A small image captioner, trained from scratch: 11100 steps.
Rows from block 4 of the image encoder of a small image captioner, named by matrix and row number. Rows with one number within an expert belong to one neuron, the router's apart. Each number is 128 + 32 x the weight over its row's rms, rounded and kept within 0 to 255. All counts start at 0. Numbers have three digits each.
Before each expert's rows are labels from the 100 images, of 14848, where the router gives the expert most weight on average: "responds to" is what is common among them. Only what is clearly more common there than usual is listed. The data: procedural textures in two colours, tilted and lit. In brackets: how many of the 100.
# router: router (encoder.blocks.4.mlp.router.weight, 4x128), inputs 0-127
# gate: expert gate (encoder.blocks.4.mlp.gate, 4x128x128), inputs 0-127
# up: expert up (encoder.blocks.4.mlp.up, 4x128x128), inputs 0-127
# down: expert down (encoder.blocks.4.mlp.down, 4x128x128, transposed), outputs 0-127

# expert 1
responds to: striped (63); black (40); ground colour: black (26)
router.1:060105101180150108059103158081126148051148180068100105130055115113097123144124124147134091063108133115137060120191163136252146144119140139142147104157081100109160075119108097165141132147144122099170136128111100107134143140092171172176137136131126155164159118116130138152154147093106219162179138117122140098148099153149145105146155056106124155138138136121129129091134106150115132133153
gate.0:132088112140068119132129121144103149109185130102095141088101116158119109161112076165075126146123140147145143135141174114088085087145104172087112152103115202154085170141119103163137103122129143117064134108156142103196200158158140171178172124101190157096131140058096105143133074112076112115120105143155183062196137111125160102076176099143148130138116165172117126149168113172153184152144
up.0:119140130153097142119110133173146126130095141146114130113077179134111161114159151161159122122089111096126135167075153115162092113154092124126143082071160097149121130125158114103134121080108114097220167113109146114135131056121150165172158164189119134178128113208157100155098100149102142113112099136115177161144078165102080180156151171072164063142065129090117095104065071156117180124087
down.0:084120161121136124081151121078052108125148072169130127140135125108124118111136123105094107061131154181166133129142128132104074136156184132126117120167101180143151101204149132128118129121142046112126156147203146139081151162146145165171150124138112147121115144152060093115149101149176120136148086103112144162230129118150086134125083147140109133095162195085068143152129102084201131083141
gate.1:071118146179155156118112159118130139091152067138078174156128115076124095107145139136168123133175130132114110131129166116124127154135142220151122101061155106111119088134133174142126176169191200157147168178126100145105147141087137111120137076185144120096064115127162150083149143123179103132082076136128161161070097121103096115098098060139093169084078119106154160118094119067158160149135
up.1:140103113045162131119118122076135090133124108166136073137103116166142099143124130162171162110149125119136127108213096108163215101124124123085114135122047110159143137134141109077123119158053118064107086124146141186134112107138154098159100174100088088159131150104176109145139151147081164129092151139084100125141126053117096105168174136154211123158143132118125112157141096100116044141113
down.1:173164143136127084158125099177106170120132105137122074140109073192082123084133163117168149168061133075115087140120186103104053179127129114158135161148099063114124074100131068139174129143153193125109132138120147133188070156105138095141100159111111101085131111156128133099115097145221106143077167079116152103110129058148165103117150087156121127149137133167110134128118150141111165079114
gate.2:095113082063119156124106168185158116111169158097161124166090122102112112095116166134193102102092118130093092106112191171166089106120129085077140071108093120085049111122101128106085100118172128114101141151085161147151122163183157100163091107103174164161145108120136103119160117171066141080114138119141096127106149138099155182182180092141150054101149132125146131164048147136134161125125
up.2:128143136134130154170098138127148143144118173132105144106098071083155086137121107110122196139151151097205136057100078078169082089097093099098138125205110134130120123126085130142133121132115070178093106137127149058165138128150123135178167178168089110207126131062174123159127169110176148133127134115131119095123147125112141178089166088114131124144201117114139159197122200146099135123103
down.2:080098153132135121111125107144099092127174114165133114084169124133157185057138155138156114206131132190212153109133161079172121196082148153142173112188105099098158127164102147122134138153122109115128181126153114117157135167146164146122100110172066135127151164113133116150122151171144182117119119157095102183119064166151052106144106104061086180151137150141118106142142199129157153132103

# expert 3
responds to: striped (30)
router.3:166134118154182120133126140172165121166148124181144153166133190172112103076157121126097182161166136151096125140089084146062117116150131115131132144097217147109079093140107189106167148074164136119120149143112144173148158126109108095113148121108105093142121078155092141055029136143135103166140139132143108134149089100144131095126106163133103157110185097082094111213146138088079150181144
gate.0:115151122142064167093106147086150106134156063118134125101130122133143043110109129175125125120143119172086172154150193140179095116100138098100129125063165127198153203101147189126057142136130087128145169130112125101091178116103113088113148159093119115100130183102128148128155100160130189140103104134151127162079180102112149143101132123129087091118145160139099058120169086198121129109073
up.0:103130127094110157076117150111153161130136181102176179169106134139045175078111144087108141122118169225203124152157105090118135141140147079087123046212137117137117102126118118174172136131110110140136155070118097119123138129099137128154107091073133115139118100112125146098117096169079188136134118137109076098188155159112141126182142197153091164135089119153133107170149156106091130135142
down.0:142073124098159172079140100101132169106103127145153151078155159136144155133134144113134217118178112064135121124156089109113110080128214105151179090131079116138117132133204154154076117111089135140136129124144120133117072093140117135129127148161113102126117156139159098095131163171018089098169147102120126123164114114047096078110128141101061140106129084126097174105172128148128186129104
gate.1:132100134154112127134110137104101102172122125118115172156086156142123117112120189178112121133150123087130119109143161121119148076142126108152133116153156138150123099062165152074151145077106145020153155164123184153118086123151155126120141199089113111140137121161144070148111137149148111076180168114185088129116133144091067153145170182068120144179099070065141103088095124037095093114127
up.1:167111169035112145120167159179133135114160157124095042114128142123134141090179106143132150085125131112136108106145134109079141155086145115107083160113147101083130199155101103183114126147164129176092126069141110104139148164170077135097088141134180104109129136100094187129112104146118163142099053133101155132176149175156147102131163129187119094143087197172109161143128088168094163101177
down.1:148160130134145112098135123219086066146138127061118112148194142110152088148148185065115117122139076155158081063128068174101112113135140132107162094165142183105181118196083161147102063133149064105119152116087137128093168129093144142120132119115090142115113114116124090122122135087177075111121101142073128123188152137128112134120141165104146089062155147133072120119142093171149161167115
gate.2:115140184121106164099118167144186101142123101143114155114157135059155088130166123127107133112158074123015132148120127155157156147122205156133126072118111147172121100130106105103105165096151190145170157188078162099130160140078175173143121179158170134071138089145149104173102154158122162131171121137143138143102161130083153092103116135100103164116151105105069109079161168173081100145109
up.2:139154111125153142149113067121139164118130113130132161164117169168149104161149146133169137101125092113064132094081119138029150109106186110115123136063116159130128150203090183165141143136139123148104149062142158133173087113154072137086147141173119141070180111085153094082172092154145094110093084110074158187053134136153187142097150159102133134135145139135115091133101120119119128054147
down.2:151165130130080131153092179204076115174101143102139142145144157109126112122148175126144072158116122118157083112080089110106140160155042159090084147148125111108130121077056106129146094102176126144121141159101104092108125102095179147108137081120099150143121085086080060161147108115207160202179072160141140089072099162124133152118163136134151089105081161155148123113115093116105123107114

# expert 0
responds to: fine scale (72); crosshatched (35); wood (30)
router.0:165116122102092148176162107111132150123127115135122122137165077125172112110120123105138118153095134190133146147123121109085129084153102131126127092089121132146125206158183109095070107107072110132093143091118118084100077133182151130103090169094159155125148168127143074140124091137162134111016152133075082104120145103101140236125124164164183137115093152155149123115120154145201144051113
gate.0:103097146117119140122134151111139173114167126148104119159127218171112101097150103092190138141138162158141184117176092118125093123056151180122040092077096134076102177136121160121128101198104061131095120102147098094155141130113148058154124143090116126134142130083184089171140172130156131081067142156150101120127104144108165135084148096087168094170121174112181147094139111139156124159125
up.0:188161154148101131183090137165108082117132165105106108133110125166128124144159154101159178224125179104118043131104070129151093106146154120203191165120108136122135092195111125158115106105141108136117220116109104099173120172140116102084179144152101107130125078069127091135147112108129125145121116101170138111109108128125107111106095124147158079104112118137157114117129190091101114222130
down.0:151182081180085121128114092095088111079112143165138129107175124160137148124118125147075072191118102189167118046121168103152151139080124098128148164178117138107134103154100148136076123150081110108179210157079112171142184208190123174137131130136149148113152124066099163056117129124128136128127146166095134182146140166167139128170161100104098160134090129128119126131104129176133139157128
gate.1:145202131132125159080124183163124157154127119059168175154087119102095144177141087175115088169123110171098098136118126191182106137181130131171136102077101140092096127158123051140123155129087104141145143146077161194093149171114092092082151103149115128124185138120100097119148114145100089133095151112153116076095119140175106146113093154125187138154186129164100141153093057121119157135184
up.1:184139100136187156111122094146134073125096200174124096098117136135148096184115176083159149171127117138142086113130103112145102163112143133130133143132164131085098148132085188166149106187064107148151116079143109141157144093164130173068166156136108099165119182159144191155108148105186093148100176117114148101111188126129116141115109102196165090142157101165138064147125041105109094141136
down.1:132183135166153120127070079103130108115158168144134135133124149115159151152063078196130097162130129168140174081150176075125169148092157201147138066150129104141128115149133091084142133134166059119110165154198121086158113132138159128076087158129079136177113145111141146110083123136155056181170100178103112146109138189159167107123123168115096092186117141140162143120095111067137116158146
gate.2:123151126151101111132097160144133133143089100103157159163138125114090125105078104105159089157205113132167088112104121103122096147158174180138116105119170148132079177103108171058159119155161087118075148145168104110118118134081120073081109162206098145119114100105192117092131087211143174116093163098150068110109181126138119139178138124073069139091151097106121068174146141116123123152089
up.2:100118076109109157121121169072114099121084180142129204177076136139055120092139111116145145098150151158142126146167101106121155120148160123109116149125117119126097174135047116095149127135189164183152165094136119113093175084102090126132117147136193131038091178109061133127098104143168134114107161137155093155091185142143112130072150142112090119219090143115123117151098101078157108121124
down.2:174121146110135122124144124128159181141077166097134097169127113108155103155140130162165177162172161112168176155124086140102137094134085169110118163133106119080126169156112170107167065089127149141165119159101105135141114036086168200080115168181109169128072135121104094078127123182166122137102148103138092088128081136071161078061164163100141070112135147113147109138100089088110162152136

# expert 2
responds to: fine scale (74); orange (40)
router.2:096162181084108133138102099150062083174096088113136111068162094114163140177113153119154128142137098053164182094099112124123114160099113149145119188169106116144141119096117120130138137174111126158131091143186156156121120141117070095117134098175117128090081159103151163172231142121110057076180084117151171166124167151116083067130125116106117082132102122150144158082127133126131082146085
gate.0:108129195100053159133133118083099127135082137160124084077091144147119087072091134098098122130131167166155078097194128163219174140124150108190172105098086123124135138119152165105107115155033130147077153214125137112107130127132132144126135080094145130088168112072121125166079113143108135092150129118117116074172133147098117075124111092153070166107089092151110109116121147128147127131161
up.0:116137182160150162124100115115170048101121133152096145151133053172154144122118158126130072193143139103074111097147065081107110132093124131044117110119065155174137168074073102092126093125208161104105176126114091149097148131194167113125112119078144113073145105135176161128126119110129099090083118098149108103108156167069143117110141119123173142121075122146100146143144094144134144150179
down.0:105190138115180085118136096141141163106234170116102144150066096102103111129138116099097121160129109089181176085080203156122116119203124096052146103112066147157129157133083124181122127172089118123123148133123098086088121117150057128162133162128150133125124125123125135127143115126198142097100115112132167111149122109130093148145144183151129113109143136074076120116066181134124123054116
gate.1:145159150133158127185136129155157140144133093088176137183166093178158160179158168113155071137121098134095072145144103168140206131112079158115125117105165127126172123181174101126099134148093114131138112168120086143113119155182153093148153181178183131120167162081146143141070118118126087041124192175160160167126152159156122120127159157161142165149171144156154110176112169152110116173173
up.1:175165120143212080065125174151141054111200102161134131135141145162110167110088115174128126087088091184073142108097120133141143123124096057126144124087098098106065163093122153076100117168069139113130166088113117160126151132072111153132093113063126095157149117143084108136134121169094145172095117112100087131172055105168165120113113111115151112109114130056130101104107126144140164112148
down.1:117183098149129167127178159102148134141149075098082132113110110112163171156083093089148098106166151091134132117126135127092083160125113088179105075092128186151124112175120101155126168121122105125128081146182119153193113128156118118074189201097117118149158113129169171080096167087115082163150154175091137100129166106149163090109152144165115085162114106145168140114147099070046097088079
gate.2:172080127093106082100134131118087102118115107141156145075135128114141127163123136168112176179159137179140146085131097163130095128136100098096132190195099072129127163147121138144158100164146150159170177201119149126092186109152102196098170095097162147103123121182093156171126102196137087100166169111102128119192175130123159105129145162203104138117192117125093131142072174114173130111122
up.2:109107152085147076146102117112103073178118124113147127093115150068135134163145109109088148132160164137118137090156090169087092166148130086092124147183089043153137135134122135119159090172124176144213142172131141119094123151115114176121150132113160140036138132202129137146116108162146147098190147087142162143162140115160141121154123118134123142128241139155142166102106185118194100104113
down.2:143085181152091178098157125141122174149089124186094149138113112123078116102147138080139105196112194110126139186062167146087110153176169147128088154129085250132137117125125077119153135155116126133110077146112170141114108174119161152142143148114150092113168147127084080089120139122123179161183078111141086121113164085088110116132111150123120071117077113096135102122128185105102175115129